config.toml
arch = "mobilenet_v2"
model = "sound classifier"
dataset = "single English command words and digits, spoken by a formant synthesiser in many voices"
train_examples = 78125
gain_aug_db = 10
n_mels = 64
hop_length = 160
input = "log_mel"
spec_augment = false
win_length = 400
targets = ["intonation"]
num_classes = 4
norm = "batchnorm"
activation = "relu6"
depths = [5, 5, 5]
kernel_size = 3
stem = "single"
expansion = 3
widths = [96, 120, 144]
loss = "cross_entropy"
init = "torch_default"
residual_init = "none"
optimizer = "normuon"
muon_scale = "match_rms_adamw"
lr = 0.0026
momentum = 0.9
nesterov = false
orthogonalizer = "polar_express"
adamw_lr_other_params = 0.0012
grad_clip = 5.0
steps = 19500
batch_size = 128
epochs = 31.9
lr_schedule = "cosine"
final_lr_fraction = 0
warmup_steps = 3900
weight_decay = 0.04
adamw_weight_decay_other_params = 0.01
Rows from block 12, named by matrix and row number. Each number is 500 + 40 x the weight over its row's rms, rounded and kept within 0 to 999. All counts start at 0. Numbers have three digits each. After the name is the row's rms in percent of the matrix's.
# convs2: project pointwise conv (model.blocks.12.convs.2.weight, 144x432x1), inputs 216-269
convs2.0 099:489520516487461445524500546543518512432497387529560469488501567457490602476527469473527532537537449517417524484520464585512534575469473487478493531496546570490462
convs2.1 098:514459548494504579516477491460536525556475574491509461462495459541453561479502548542524461453419527529440399467490453537473495557477435461492502475473537510513434
convs2.2 100:463504437483536553494490515494484512520590554469481459460434472493534559467409506504472409544466524577552425566549487468513458471467495536535549497471486492523504
convs2.3 097:466536618519427542468547502507579462481526549463495493499409564500449387457470423495486463454524521565560462498457465514495514486481546524564493500436535419506566
convs2.4 105:476500488438536564490494463479475444472457571471486513522473532552472426551500468552502490472472568505474496471423497491497507517429472498525605459483501451490493
convs2.5 103:542552551492493458465493443435511461515543465547442476436559493461502501567432510512493509570486490479538523473575513525547461505471522531517453491497484494510479
convs2.6 100:529549506491495492518476536583553465417518494503452495510550519452462487472401542491496542519592473561514465537497520451541409519493494567566568489473464519445497
convs2.7 096:476495506457518584570504428499439552550525500548517503540506507537487577525495496496467477504471484530492511460481522566425453404551519509481463473489508493559514
convs2.8 093:494438557594503459488445562525521533542521555500547432476570514552473509550586530491521520430584583542522509501434511583578520465536505497495495509457543454484616
convs2.9 101:464582534493477474528492511452476519442534492511478507522482537522530506406548480504545427466467551544489496480421499518458548532519529522457487494562506550458482
convs2.10 096:516514547476546482575507532502494498422523390506510458505565523420536440547483508518470380574471493534517540501489534486499510470429508547449520496525523530451544
convs2.11 101:437431505515494463491506446533469480433518550458488474525446540526443506495461516513431458555514411397470445561504565478540507542505408530512610491496525497437519
convs2.12 101:551517511524499454546516490443491513469419533544541482478594482541499556486510541531547560472463465616490550489530477447546523522542589517502465538523495527537484
convs2.13 093:517546528427422499460438493518488481473449499539532520506472525536505527494510500496508558498420504481498528449423469437509462475535575451522435507519538562492451
convs2.14 102:542499565569488508512492527499496539451487576489561462513517491534536572525426489492540479577493541547511469490523536447473534535503519535564539530548473534492535
convs2.15 100:472522595376512524471482532471612441463433566441518506499477547538477504589532476535458509516450426481470417495463512561526601551493487506566521488490499533524542
convs2.16 102:555582537496474512526510470491510479492472517513476473527586533674511506537393483468434474493439546574512517455481479604494499494470467491397420542494459468502546
convs2.17 097:549378551519586508464516518500481470551477356507534480506536509488468477491508485433507552439553475544451537488497509482478516519544525504486477465473435500509521
convs2.18 099:460472438478561488463498457482549531475502536611526493503523482519481602444417549482480432431509466474512516459482542555506524536482557500431512499474479451536514
convs2.19 105:479483544498445516516435535500530582443481513491527475523495546498500569505543519455526465510546535479460450475467508470532429503539464497543421523483461568455511
convs2.20 100:510514515416492483514591485583588552466478547587558566484514476523506434549465490531539501572491486422444508488488463460426504479527481550550577535506469537487547
convs2.21 091:477466529425473494453465511428501436552559539529494520459438444463459518465486580485440463526529527437503504422539530469521463574502485481444535513565526475498498
convs2.22 100:557527515460505521422504474590503553463523487445530464522550441514498503547498477503455472402477491514461501541483502529530459446527576491511469558460534517457453
convs2.23 100:483543416452514480458463528502518528566450546457432481469521484473477511518563512423519538561530524510455583506594451551517388526476504520593584517543514456462483
convs2.24 101:447451488393532502484445542427481460408482518482469499470508521502493456526474564476521432488483479490521510495519531521489527560500469511459569495536547478558503
convs2.25 105:464489444561502471572494512492460534562501477509474528499464466538523534542498514463544473448472511501489580524417501471474578499520463517518466483480488581555543
convs2.26 099:504506533487496594456528516530527524563453528506539524478572492518493426588579494528515473533539478525484596489567496523480560497510580514479516517514505515541607
convs2.27 095:531588471537488482503445583535572485484466523502506501504492530477477573496517503548497527507512487477507523544509523562466479477459488449446463526504518455565541
convs2.28 101:510552535391504535511544508536582462501482507467525441523473517542514375465576475506477575442615534510469608563548562507496537476466513496535491469487487547521533
convs2.29 101:502540473497513597467495567540494543479588366483528504506421442509420539485516463464507503475586478458468466534447499583513481515492562483539511531444497448526489
convs2.30 102:443492487578515492513521553440491462535583499484607472514441520489446453453508482519530510533495445508483488511541559517417512440538533522505454473543492590514561
convs2.31 103:480490431479463494406501462472490500505479521436476529545584482436488526500393471484488550454592462624446487509550484529457460463576492508589515534477464488507542
convs2.32 102:465510509463555514478453570522528538508529474449449505591530494470508536516581429549539415541460522514511532524542443491463441442532570505493543468504508478533506
convs2.33 108:549561492471533495502506501489539544453519480483495491501500532381489549561551478503484555473490516546476571471581467516479550451491426502465419530431493455538581
convs2.34 104:517501543504495534571521494522571508557513514484536554505565500501493500433580512472495519468461522589472520530477564531522563589370424514499576468454467524505576
convs2.35 106:544498501543517498511508473532520508606553444459453493501507505541517473551547533562501469488545525458465553513509468396552541476601468500462522489475495532465484
convs2.36 100:551449466534501465501488418475513479540433520477472525517485498494568472564377482467546474461551506529476491588480493410491597551450576518455554450477483435537512
convs2.37 096:563459511534510448437437524436518492523476492429498555500532496497526455465439544506445614438508492491554434441421520625514537493559541520497426528467501498510433
convs2.38 102:520438501517525525530505546428507439473511566449476443502510493513486566503496500488487477480461512492441448562510521525459428546499476482486499522457528467493547
convs2.39 101:484575528441485506480532471497528581424433456422404509415420492543486555501515472477472490494513478582512526532523492587514476468527532503548506453484569555523539
convs2.40 100:558526431537489504457546475500437439511538472454512545491534467467516472433517488528481547483499541478530546558453464515505420509517544492521533452406530431513391
convs2.41 097:478479576482553438555448500534548545461546514462509560491462511454459466509549497470518550448429389495475580549549492437496484512511539539415491487509515598471547
convs2.42 100:474469429477448539497493538532486494522478478414452498458466505549510506462513529503503500475498549498526560491438553458522455437480525506528482475459488447513457
convs2.43 101:463519491539503551488585557495536498452560526560506526483451482438524567512492518589491530539461486525446405485487432461477523473472446507524460510467466487471542
convs2.44 099:448443569504547559541499494532580528455487531494492525553525485373535591464506447517519520516519485574511511396468476513402570547557461467511456512536475474530569
convs2.45 099:503473513566501410515483520446528539536530460424444473499459472525498548547380495427513560512470506601513406478485575464506528501459519504551548443478521542502463
convs2.46 099:549490453531505575510472454524427495491482505485458515536480569505469503480439525503503439484603462492572540452477526443551512477509522533553428500465537361505493
convs2.47 094:430566561496517462499526469497495493502456560543555493512540475449547433518565543505512564539473487491529554489549498404458538509432536469467471524500466539500480
convs2.48 102:534471514497472531532490485426529476523499506462455518469530486565476520509515492475476531459585603459503412481543504487523463456528523491462480515438500487516620
convs2.49 101:604533525503537507510474494459492435487410517551513484506593529533546524510437533554522516454420524558498562431498534495512402466519508518550496543492475492461450
convs2.50 103:510491542500540454482450446532444602541562503533469541517458484523495531453487543549539551540509503553527448549508476490564498499590514450584549493576474539489518
convs2.51 097:533443500456512460561436429453461438506493541494500421496493464486516514515516461518476394455495538492472492459466481530486481545506486512478544479468503475527487
convs2.52 102:466561527514480432529483540511476536378433457511426449514393511518491522478513488485490460426499496558493512527458455489525578548524536499422444462508472485514543
convs2.53 104:488531505484456526475499480469468580467513481508533529466487547511468475463547519521467480513453448530479485469473492494445555498486520450559517520555460468554504
convs2.54 098:533537518443516430511513502411512520451441449553547494479431529542496422507626531517521480473522513537474446504518515500488530503500503523517512478410505549472521
convs2.55 100:450517491429468503501537459516522442447465448496460508486478458430442529494488397469471439431491477482506480516552490530527503563571519481530527563568515513556517
convs2.56 096:544489514516542462440518564542450562422462426609488484400468463486480496513431534476478458492533497435532470495557474649473540511506431485450584531488501531462494
convs2.57 102:457503532499525516483523565566466547543493433484483551538515573543479451450508548494527510501467512509505473553590527524539553436518534547423483486513483504530467
convs2.58 097:518569469501495443515563541530478513557626493453479489448529491499525509456419550511529517558462508501558451428535534575485510519461431544399591557537481549496414
convs2.59 106:576521466462436536497556462541457524466542569572552535482549495525501551504484542457513450496490465467507381520471507506523439474505517494492467497476465531458495
convs2.60 101:478486519464550486496543481525479517484490495463461532498551476436433525518542469495520492564492451504494490516570546516449495445440500527464507513520504443456481
convs2.61 102:523428439477484491470474481513592469474519510486455512481501507493514595432433598449493494436563488534485551517481466613505530451451469496437436530490504518466488
convs2.62 101:460501472507477440590465479416530490477502549521508510495445514528422483409497508434506594478529527497474496472491474482427552488438506515509589492502527521515477
convs2.63 097:513442404523480516501520483459539434545510550470532536445512563566508552458461536570500559521493435584494519468501519495526509499497426513491532443503529496490447
convs2.64 101:524433470485489454476517458535532544548523550504540529510467518436430530469422516501546514458511430524475422494550453572491411531583545497495461504537522553535497
convs2.65 097:506507551545518490581456495491463450453422455489549468512504476496452463491487479504528494480585509587489440451525509520526479448486597476449508466536515517514576
convs2.66 103:449528504501560547527478572490573584542522516485581479479521521555510459433484508507481483513463515543498568520480554437505493533475454441502405514461520501508433
convs2.67 097:507515498444536516500462410537450519562543646514481471528493474526520441538539504501504478459537510515581524514493544526489514522548466523512551501497522563533437
convs2.68 100:513471480407485532484578504552566520461525484447449516448543478480451512499558562484508434441493434499524555415504450527539429504460446476491512505539493521452564
convs2.69 094:440400463526489524525500524466547430570629483484481502542425513449415523498490569492534506503455471447492527463527449450488638543459478502504487504488486576505463
convs2.70 100:512550496502444411530531520541485443530527536542547526478547518519549563486590447549551469572531517530491518481484531533500512488522515415499472449454487420470428
convs2.71 101:510430543483564474482490472492549548501507438430518550505524559465454459548502502488508481449500527451507504444443546482508508496447518519461522571407518487560471
convs2.72 095:561528515438470527547477499497524601536487512483454487555579481449529474557542419495483470522407563453489445544442490519506499427453462506480398509466492454455496
convs2.73 099:486458493459598566497563396510520494422410535522539517510528468562524500447477525486544437490494461509522569517437484471467469514467539520442523495463529479482556
convs2.74 099:429530478501448458570481466495504525517460597494461525497490541464513534502409534471505481568508526496493483503585501472542555508541468454532562458545524458506624
convs2.75 099:484481515470537536511459517511509593461541483493502477501517528541474517433454414550481460525519478535500573473470581449521457529501566552529527501501486459500520
convs2.76 096:463468482557429514498474502507443516521438509484489501476488499526538552380523403525511506481542445595544459470520523458494510472537510448549544516513503526493478
convs2.77 100:492373496571481538477431543495475446482486499488484504496521473465508463414456513527456455493509445478482516497451531518490544496476433510434467536499541479531485
convs2.78 101:527490460574478538478473507402481538401570550447527513478498486522508594512477550556505556433510554489501523557510548488494494505501422515486475543526445537516494
convs2.79 100:527466546466523569454534551459383506481495510464511501500495498541428566515492514503502491462526480479498529455473513505454484483519515505571424479462520569537523
convs2.80 099:481501561508532515535547570507441466516523521491504501539549472442488465440521482518493464511525505521518486543508460543454494540452506496475496563468513419535537
convs2.81 105:447529508498559421533440479471556537441528457445445487449443544512485583503469552537528546568502529512474491480523477464573472497539503529496443504495475562519487
convs2.82 101:529451498497438512436464443472513409559553514532509448491638476466537427451438523456549466476606584461551430529501522509490528467511485528498460512460498556480526
convs2.83 099:463544522540560449522522502563548585536533572537454472543474530574489460476547426527499369495485523450501560486497484496469512511473480485503514514426504517517492
convs2.84 104:429465423552516560519455539481534523470464605492518470470513497456531606476480454503539461486557509529485482487476533547449530520478537507558509473501522398526436
convs2.85 101:467506566499548407503559568481607438510498513470466509490473509455500499521534502446511570458414497474484503500450469542548466503584458560564503538562489465465550
convs2.86 098:553457421503539492439487516469523538473511510400517491548520502497483516527566490526488478518536484612532512514447480475548435425539527499432435514492466445478527
convs2.87 106:467510482508539441523514532495448524535444468528461522572404525583594467508498449438501579528555502489528517561488589497529472560445472497488445524506536569504538
convs2.88 098:418485448498505488581511462509593396555434446472536465522463526522506404428436532503515501595425557509493484476499518486531533516499519507476516497484538558483514
convs2.89 100:532486486519481552479515482492517557480553463508520508485456456452487561487439464486537408493500430559465438514519530412523524561452539519547470479495510538490477
convs2.90 102:562459517524530533474537475564469487452419487524462526568530539434529439589450585477489483439474461543489521437499474540532467510518526505537530535466446500487504
convs2.91 107:556427555467470524501557550540472570468500482476463515470465542553554445450464488480481536456540531513487502484466510474504504531490391537448586487445476512519503
convs2.92 100:466494571594509513542490492481458471552503474553524477502524495532480479524471520473470436524554545457490526483514529544492526524510442511595463486469506523464499
convs2.93 102:563457469526460525492460547493547542479533504537474490489555504551444538500545523448542513444474516544480487508413488481483527506461508505433516514502521519507517
convs2.94 094:466503423489532506511529474445529453544518553483521467539546478528499499543574500458486477504474497448484529544559533555455566473463466468525580514469523562479466
convs2.95 100:474494459496508416485531524485472499431410522518539493513494517509540488524573496515461493515477498547481552491486513558443542485469506573486541488427528500444463
convs2.96 100:473443424504447433584516536514441460404388437540556460563562477501466515531475391522463518465525519477513526480455552587558492473541513494522462559534514467508426
convs2.97 098:586539550515501584546514461462508559466504458562479482511557509486503523586417541495525472490503516418522422465444492557535504477523479535476484501474481539475476
convs2.98 093:426478490431402452545550526564490520502505493541526436517590522495505477478528602455511494478461412507470513539571504479480510450460492527539476561501510495477567
convs2.99 097:481563555442502462509451555412478490457518568420547507502409515447527467435440537523515465433465465545535407576480470488449491510435447442532459505519504473486487
convs2.100 096:566497496542485521473515422500496477503497536477526511495571466484476508546406560510486433617459474538476472519522483470452493543580531533481577545484497424469434
convs2.101 096:499438477466458536474505516464526528480584519444447488506444528522554383501543450451505507534475485478484554495551433485526528508489489483460505439475528611531540
convs2.102 100:482485536506516504546520480437535544545525512531578489489474484467429541506539477485549420450495459499485500521466427435459507493541553426478470504490483512518584
convs2.103 107:536537455560502470516498498539508461515472495630544535536574493525478462514495519491503482580488426497520514470553517460511486498449487519631440549508495436521439
convs2.104 100:485425554537448509546456505513523533488518551524490484477542523518544513452530488486494404494483477447504475547555560538423513485469463542569456505491500505467571
convs2.105 103:460435510540484470525462457514508533538484489465521522577462491525502508440460492485516465474517541500461511562478555392468464517451552509531552488463479522465461
convs2.106 099:562505477509545557470505485508535488571390460459531488436499541483470521513487359457518443516538479547496405549499437532495465540512452511533495526510483512530572
convs2.107 100:506503481549585508499486531506530425570472413409439463477403472527439545515510546480556530470539519481516522527566550465554582487510514502561414455469511551503550
convs2.108 104:449424501502481577566507513476473436583519562490525448499425516443485498422419490503515521578567471492511556463481473486498503500470485478505522524491473486487536
convs2.109 098:445457499536470529497477435522496485454479453511530515516484480507441459515405562487489515442526488541574550487471528450474540480461507513402526522501505516483447
convs2.110 097:514515424454514447455475515472419503453519405555437529505491535428504478533562491524472481478583498586509484507515548536479502467496482440463474497563451492522511
convs2.111 105:548542585548493562492473516533395549420519453527501539483457496531463607496401508457514499464583474550485533559516447562465427439460479457435502497513482553468523
convs2.112 099:511437543510445552534484509501505506619516470505502522552484521475511598492504473476490527595465500502515527522489486485496532454510532524529449490487498515470515
convs2.113 102:502449502507560513472540498486524481493491485521566526506550496611469529504570403482542559510492456553496538473511474445475515461450542506499559476539527540516496
convs2.114 097:506408552436470481457495505463462449468451484569504505511510497480454510551564603509472524518504488506510532526418530535445471558567447480537540582458501453511458
convs2.115 102:553520504419542547456533528516437563552590531514483498520511529506533499549555454439550536518539505497539574516479456471490456477463520466524562566469472525484557
convs2.116 097:498541569411512560472540477521535426521509557487470498477537513496542458555439551551421483547417504450485458423538515502494471480504432488583461580441464478505548
convs2.117 100:492500472506474573520547488473480529412476524492410489529482490519486565494501446513499464570401543467441491472498475533499540477521575506429427475469496542550525
convs2.118 099:443449455511478557498459454461552525413440451506570532524547434524542492413495450496495520566513515512514391491508465510469519548503481466424537511521486379522472
convs2.119 102:571506506575475604480506422443457465511437514421486461459504532477567505534526451500528544578513457461523452524531467555527480530534500507540590492474501573471520
convs2.120 111:530433480498521527484384555444468467550586506568569482486501479511490542498528536514479482554531468558502513526482455524508501542508478497572574521526481569504513
convs2.121 100:488504562405476457515511428571585502496519477472487468511546456466535525485603489495518521561481479529477505565585533534503527453513491549525479455520537476507443
convs2.122 108:515569478523526524548546445492529516479552448478474502487564498503598472461472504509522470478409494482525560543536522459534493520457458521425482542537492518524488
convs2.123 093:487456530454539497550556538464603497496545432521521467510510447477484549543458438552475485448559442551509446520467437493529572520379446489557496442441481588527496
convs2.124 098:465439518543563502446504502543555490503491505444494477516539539495537488477477529487522552508518490518457493478496474505496521492520475498598586509497433499471499
convs2.125 101:548483479535491499480492512489458534537493541517444505549569473595530490463522466542480444379495475530534446522587448406527507427516454529550520510461470552521566
convs2.126 100:540504502499440546478505472511514397381573522564555480513604531518563488469477482502457437428400495435478435505453541566516447527401464555499506458456504567525533
convs2.127 102:492457453461495448483450561565539535447440483497419515507570591446541421449479521493475479521556517502525498513491488467474447420415475549460444500471469466523490
convs2.128 092:538512545505584528487462588459545531391527506615448496543454456412499520536512452501458442544466482501446485541421500544489477529468503540479507452467500492528538
convs2.129 100:443510508480463551467521476515468398510475477479509474520475446531478460480544507483502608496528540396497516460499479541479447472522483480474474535507500562439536
convs2.130 102:485547477547468454485513468519415526583414456571496457480505496537497460593452557471494403495523552559510520455494444532457545504496532495456556525540507437489426
convs2.131 099:573525510601440465455505470478397562449478526504479531518536565451481492486513532498503433534551488556497441579472443542465488548462503482481509516526448516471574
convs2.132 095:475457547580464435562531491537579521475491499479479545467553449490436516443541534450480518605550546487454554483549536565470515542454473529449476490504481510487479
convs2.133 105:448577535490526540446466500555547431464548578530489476508488554554526456406438450502507512549475477505441354493503587536569485479499467504527518535525491558484503
convs2.134 102:477488529489462508493537481517527583563456452538567540495594541415525525494433560483524448584541502541452490476518477514509575495530539522545432497519501454515494
convs2.135 100:445552540504518499494479469485490441497502493599590495501516492380501470439411555498498467460472514431501401497503526525583404491530481448514436533497474475484429
convs2.136 109:437558487465497525512512482537456400480499549553439518511398417491491445538554448499489564438512441449501371537465498627553546481477524525489512497484517602441506
convs2.137 098:543437547495514456549430473531495496508454588531469542507518526525515536503532479498523468584488440445462491450494481503530505546551531504602592499491505535469503
convs2.138 105:470474529452463531509566465494512539444549471460455456528579488513517452553447505453477511516470490542466501471521462522486594545476567540434451492523445587515448
convs2.139 096:552562512508532493467548514457488428600494531545536491506572498427474509468401479531472481478477562484494490496484486541523519474433431515572537522472481492492515
convs2.140 093:456490432493531523459546519530566502509547477517489517463430525461506506482589479459501499513427512571504610478568496496511458515487493483448377495495516502479505
convs2.141 100:446520520517507508478471516514516553528482466457491510514509505439536512439500426475518478466471509520542504507450469483462564493535562516504507490476514493471524
convs2.142 100:440520485404524500532471509469598615474448537534569521540502570472480464504608495537483508519480504581536482461397485466508509499515577543523483498515513495540499
convs2.143 094:521461463516435490505532458492583524484469508572517492510462518494531456501426547450576451540492477511496524515433503463487462435466520490510457536488525546486500